Weights of a small sound classifier: log mel input, 26041 training examples.
Rows from block 11 of a small sound classifier, named by matrix and row number. Rows with one number belong to one neuron. Each number is 50 + 12 x the weight over its row's rms, rounded and kept within 0 to 99. All counts start at 0. After the name is the row's rms in percent of the matrix's.
After each neuron's rows are labels from the 100 clips, of 14976, where the neuron reaches its highest value: "loudest" is the band of the loudest frequency at the time of the peak; "lies over" is the class under the peak. Only what is clearly more common there than usual is listed. The data: short pieces for a synthesised band: melody, chords, bass and drums.
# fc1: MLP up (model.blocks.11.mlp.fc1.weight, 576x192), inputs 0-95
# fc2: MLP down (model.blocks.11.mlp.fc2.weight, 192x576, transposed), outputs 0-95

fc1.170 093:40 50 47 42 38 37 61 44 61 58 34 57 71 47 61 61 42 44 43 43 39 48 49 32 57 42 55 27 68 56 58 56 69 28 45 33 73 72 48 57 61 72 52 39 40 24 48 28 53 59 40 66 50 47 53 85 46 53 76 39 46 42 44 60 52 43 51 52 37 45 56 55 66 24 49 59 42 43 68 56 60 55 46 45 33 42 35 70 40 52 58 74 40 54 55 54
fc2.170 087:64 64 49 53 60 73 48 50 28 59 38 71 46 20 49 43 46 60 57 54 49 37 51 46 41 61 20 53 42 46 48 69 49 30 49 61 42 40 64 52 44 36 57 57 32 44 62 73 48 64 57 53 43 66 61 50 38 51 40 73 47 30 53 61 60 36 78 61 59 51 81 52 33 38 39 48 45 47 42 40 31 47 60 74 45 49 53 57 66 48 50 43 57 52 53 39
loudest: 250 to 500 Hz
lies over: G# major chord

fc1.68 116:58 50 44 42 20 39 34 61 28 50 56 60 41 37 60 53 45 46 61 59 23 71 47 52 52 39 44 62 45 58 59 40 31 50 62 56 37 41 37 35 62 53 48 40 27 59 36 35 54 59 41 60 35 59 31 47 39 57 46 35 41 49 66 47 34 63 56 39 52 49 58 57 30 48 60 70 45 49 57 35 38 61 49 56 52 61 43 60 47 41 48 68 42 57 37 55
fc2.68 114:44 64 59 43 62 65 44 44 45 50 43 40 54 58 65 45 56 53 47 27 49 57 61 57 50 60 44 28 42 33 42 62 44 43 50 60 53 55 75 47 43 43 65 75 61 60 68 80 57 79 45 55 45 44 40 74 38 46 69 57 62 48 48 59 41 31 57 45 59 50 52 55 54 19 38 42 58 54 33 69 50 52 47 60 31 33 43 57 50 58 34 40 68 56 58 45
loudest: 1000 to 2000 Hz
lies over: C major chord

fc1.512 103:57 55 39 44 40 47 45 42 51 56 34 56 48 44 65 34 41 38 32 45 55 55 51 41 46 10 51 35 48 63 59 44 48 33 57 38 71 50 40 58 56 56 39 58 44 28 51 28 53 48 60 46 36 49 75 64 56 72 71 43 38 41 62 48 44 64 44 64 34 64 54 59 55 52 44 58 24 48 67 44 35 54 67 38 43 49 34 61 41 38 77 52 35 74 30 45
fc2.512 103:39 53 44 46 63 57 56 44 49 48 50 66 62 65 70 51 40 63 41 42 71 56 66 27 67 59 36 39 44 55 40 68 39 49 38 57 53 38 65 43 35 48 65 54 52 57 52 53 55 42 55 41 61 56 64 62 48 60 59 61 48 43 31 51 56 37 68 33 43 42 58 48 46 39 35 35 49 43 46 66 53 45 43 62 45 36 29 43 59 47 42 59 53 58 48 49
loudest: 250 to 500 Hz
lies over: G# minor chord

fc1.482 104:43 52 55 47 58 43 56 53 46 38 55 48 58 33 49 50 54 44 54 41 49 43 40 55 63 55 47 60 52 38 40 49 87 35 41 19 39 87 67 73 55 41 65 37 45 30 52 63 40 57 63 34 53 53 43 50 31 35 43 32 49 66 46 66 81 32 49 48 57 43 52 66 38 44 40 42 68 42 41 50 39 48 37 49 47 50 42 71 41 39 55 57 50 62 54 38
fc2.482 103:53 43 37 56 54 51 41 51 43 59 42 66 53 62 48 63 33 56 59 55 47 53 70 21 59 57 24 55 52 66 46 61 26 59 50 72 57 28 57 44 52 52 37 52 44 41 39 43 49 42 38 53 59 61 61 66 68 74 58 75 62 45 40 53 42 45 61 43 49 61 83 46 36 45 58 44 42 47 51 46 64 37 66 51 51 56 53 51 68 74 48 62 44 52 40 64
loudest: 500 to 1000 Hz
lies over: D# major chord; D# minor chord

fc1.194 073:65 37 40 39 43 40 43 49 46 49 31 60 45 58 60 52 48 21 43 44 42 49 49 44 49 34 51 47 56 63 47 42 45 49 57 34 59 62 35 59 74 55 35 52 51 42 49 30 52 57 35 62 36 46 56 79 65 72 71 56 54 43 63 56 31 63 64 48 51 52 66 60 51 33 61 46 47 50 58 50 48 58 67 47 20 56 35 63 37 42 55 72 60 72 32 59
fc2.194 064:49 66 60 38 30 50 46 24 54 57 32 51 49 55 65 51 42 48 43 69 27 40 42 62 53 55 35 45 41 53 74 59 48 47 47 56 69 61 43 51 53 49 40 44 19 33 42 60 55 54 26 51 39 46 58 48 70 60 49 67 51 35 56 62 53 57 62 48 54 50 59 59 40 65 63 49 41 54 50 54 75 63 57 46 38 60 64 46 53 68 53 60 35 39 57 50
loudest: 250 to 500 Hz
lies over: A minor chord; A major chord

fc1.278 098:47 49 41 41 44 32 40 50 48 48 42 63 73 34 71 59 47 28 56 36 48 55 48 24 59 32 53 55 71 72 41 50 57 47 46 20 49 73 29 63 67 71 40 45 35 22 46 29 44 50 41 40 36 54 63 77 45 70 59 40 54 63 50 57 42 39 64 50 52 55 60 53 46 34 50 49 52 51 55 54 44 54 43 34 47 52 20 64 41 50 64 76 41 59 44 49
fc2.278 089:50 47 47 38 66 65 60 36 44 59 29 62 53 58 47 52 58 50 34 60 42 39 54 47 42 61 37 37 31 47 55 76 43 33 55 69 73 48 69 55 51 42 52 58 31 40 48 58 68 49 50 58 56 36 47 70 55 58 71 73 44 26 57 68 60 42 68 64 42 40 77 68 48 30 48 42 51 45 55 60 46 50 65 67 29 40 50 56 51 45 52 52 45 50 59 39
loudest: 250 to 500 Hz
lies over: G# major chord

fc1.142 088:65 48 42 36 22 57 41 41 48 47 52 49 46 43 65 39 70 48 37 72 65 34 59 55 60 51 45 55 54 33 57 61 53 54 62 56 33 28 37 56 41 40 49 54 52 56 68 50 34 66 51 42 50 43 69 50 35 64 57 51 42 45 47 43 29 45 65 34 35 41 38 38 27 80 54 46 38 58 61 53 57 45 34 43 54 39 46 33 57 47 66 38 55 76 43 40
fc2.142 090:37 53 42 34 32 30 51 51 54 54 52 48 46 40 58 32 44 46 41 48 55 54 28 47 49 56 65 58 41 63 42 45 31 44 54 47 40 59 48 28 47 59 60 54 62 62 51 45 52 55 36 60 45 50 64 63 53 48 49 46 53 48 64 65 46 37 61 53 64 36 32 55 64 53 50 52 45 53 62 45 37 79 50 62 15 41 43 55 53 57 40 58 63 62 61 71
loudest: 250 to 500 Hz
lies over: C# minor chord

fc1.205 093:54 44 64 27 25 31 31 34 55 52 06 51 48 45 46 34 45 35 49 52 48 46 37 64 49 25 63 53 84 36 47 57 58 49 43 41 52 70 42 68 59 43 64 60 58 37 56 50 47 63 44 37 54 53 79 53 27 39 46 72 64 50 65 53 42 43 71 63 44 48 51 44 49 63 52 71 38 64 52 44 45 61 52 33 36 50 53 41 57 50 64 43 53 56 35 50
fc2.205 093:37 23 65 51 44 51 46 53 59 49 54 45 54 67 58 54 47 70 62 35 29 40 42 68 49 52 54 67 57 44 38 45 64 39 52 45 44 71 53 41 74 61 52 31 50 49 49 57 46 53 44 44 47 39 43 49 46 41 53 59 68 60 44 46 62 57 38 46 75 71 33 71 57 52 76 44 62 72 47 62 57 48 46 45 52 52 54 29 50 55 42 46 58 42 57 71
loudest: 500 to 1000 Hz
lies over: no chord

fc1.94 109:45 50 48 37 50 43 50 50 50 51 33 67 75 42 62 54 42 36 50 38 46 58 44 37 52 36 52 35 64 65 46 47 70 27 44 18 60 86 39 67 68 73 36 39 32 27 54 37 54 60 31 63 44 53 60 81 54 59 70 44 47 58 53 64 47 47 57 48 44 61 53 57 58 30 50 53 46 46 57 56 54 61 59 42 33 49 37 67 39 50 63 76 42 50 49 55
fc2.94 113:57 59 50 49 55 61 55 48 35 61 34 62 48 39 54 44 55 48 57 65 38 39 57 48 43 56 26 40 44 51 55 78 43 37 45 70 55 43 62 51 49 38 60 60 28 31 58 69 50 60 52 63 47 50 58 62 51 56 61 74 39 33 59 69 62 41 68 57 48 51 81 55 31 40 37 59 44 52 55 51 40 48 65 62 34 42 53 55 60 54 58 42 38 54 58 32
loudest: 250 to 500 Hz
lies over: G# major chord

fc1.464 096:64 35 35 32 62 64 50 35 48 40 46 33 62 56 35 50 73 49 56 72 58 37 60 60 50 61 62 51 53 30 47 63 89 47 65 49 40 30 39 76 54 45 51 35 52 59 43 63 48 35 70 41 56 34 51 48 43 49 57 45 24 59 57 52 46 73 47 56 39 60 51 46 51 59 53 55 52 67 36 64 49 46 47 42 45 40 54 39 51 36 63 39 58 44 39 23
fc2.464 101:58 65 51 29 50 53 32 31 41 45 35 60 49 40 67 64 60 59 75 45 35 54 42 55 56 50 24 60 61 54 61 60 52 70 27 66 42 47 57 42 48 54 47 64 48 62 59 54 35 61 34 54 34 59 53 55 51 49 47 55 67 56 43 44 58 59 65 17 45 48 59 62 36 44 52 52 59 60 35 60 64 55 43 59 34 38 39 31 37 50 39 39 61 45 57 52
loudest: 500 to 1000 Hz
lies over: D major chord

fc1.119 093:55 52 33 35 42 36 58 48 35 60 50 53 63 37 57 58 48 64 42 34 45 48 47 34 59 39 40 65 53 76 48 48 46 49 38 63 41 56 67 67 50 51 42 39 27 28 30 43 38 55 45 52 40 49 49 65 40 55 49 36 47 61 53 61 66 52 55 50 75 54 55 47 47 25 49 39 55 49 50 56 34 46 70 40 45 45 70 53 66 77 64 58 34 38 67 51
fc2.119 090:55 35 65 26 52 67 76 58 29 49 47 61 63 48 45 54 62 74 31 41 51 56 41 69 53 41 53 56 49 51 40 43 65 29 57 45 22 53 56 55 34 62 56 47 37 64 57 47 35 62 62 55 60 60 56 50 24 32 37 58 34 47 56 64 59 48 50 44 29 41 34 59 48 47 56 52 51 58 63 52 20 44 51 56 41 47 42 24 59 33 49 40 41 57 45 31
loudest: 250 to 500 Hz
lies over: F# minor chord

fc1.264 095:60 34 49 50 38 40 72 56 32 56 47 50 41 45 45 45 38 53 46 68 38 33 39 68 62 32 43 50 38 80 44 52 37 42 43 67 49 44 44 43 63 43 32 45 40 27 44 47 57 40 37 49 49 40 57 52 74 64 51 60 34 33 69 64 55 65 53 47 59 48 69 37 40 53 72 54 28 39 74 42 42 55 89 33 44 42 71 38 66 64 39 45 33 56 56 56
fc2.264 089:46 36 46 49 78 54 68 48 62 35 57 62 63 66 36 78 56 47 66 32 66 47 49 43 51 54 50 62 67 54 25 62 48 74 20 49 30 36 62 33 48 57 64 49 61 77 46 53 42 59 60 56 75 50 38 60 51 42 41 57 67 71 38 64 62 61 39 46 40 62 49 47 55 28 62 37 63 71 40 65 42 42 48 44 39 53 35 33 35 48 29 38 60 58 49 39
loudest: 250 to 500 Hz
lies over: F# major chord; F# minor chord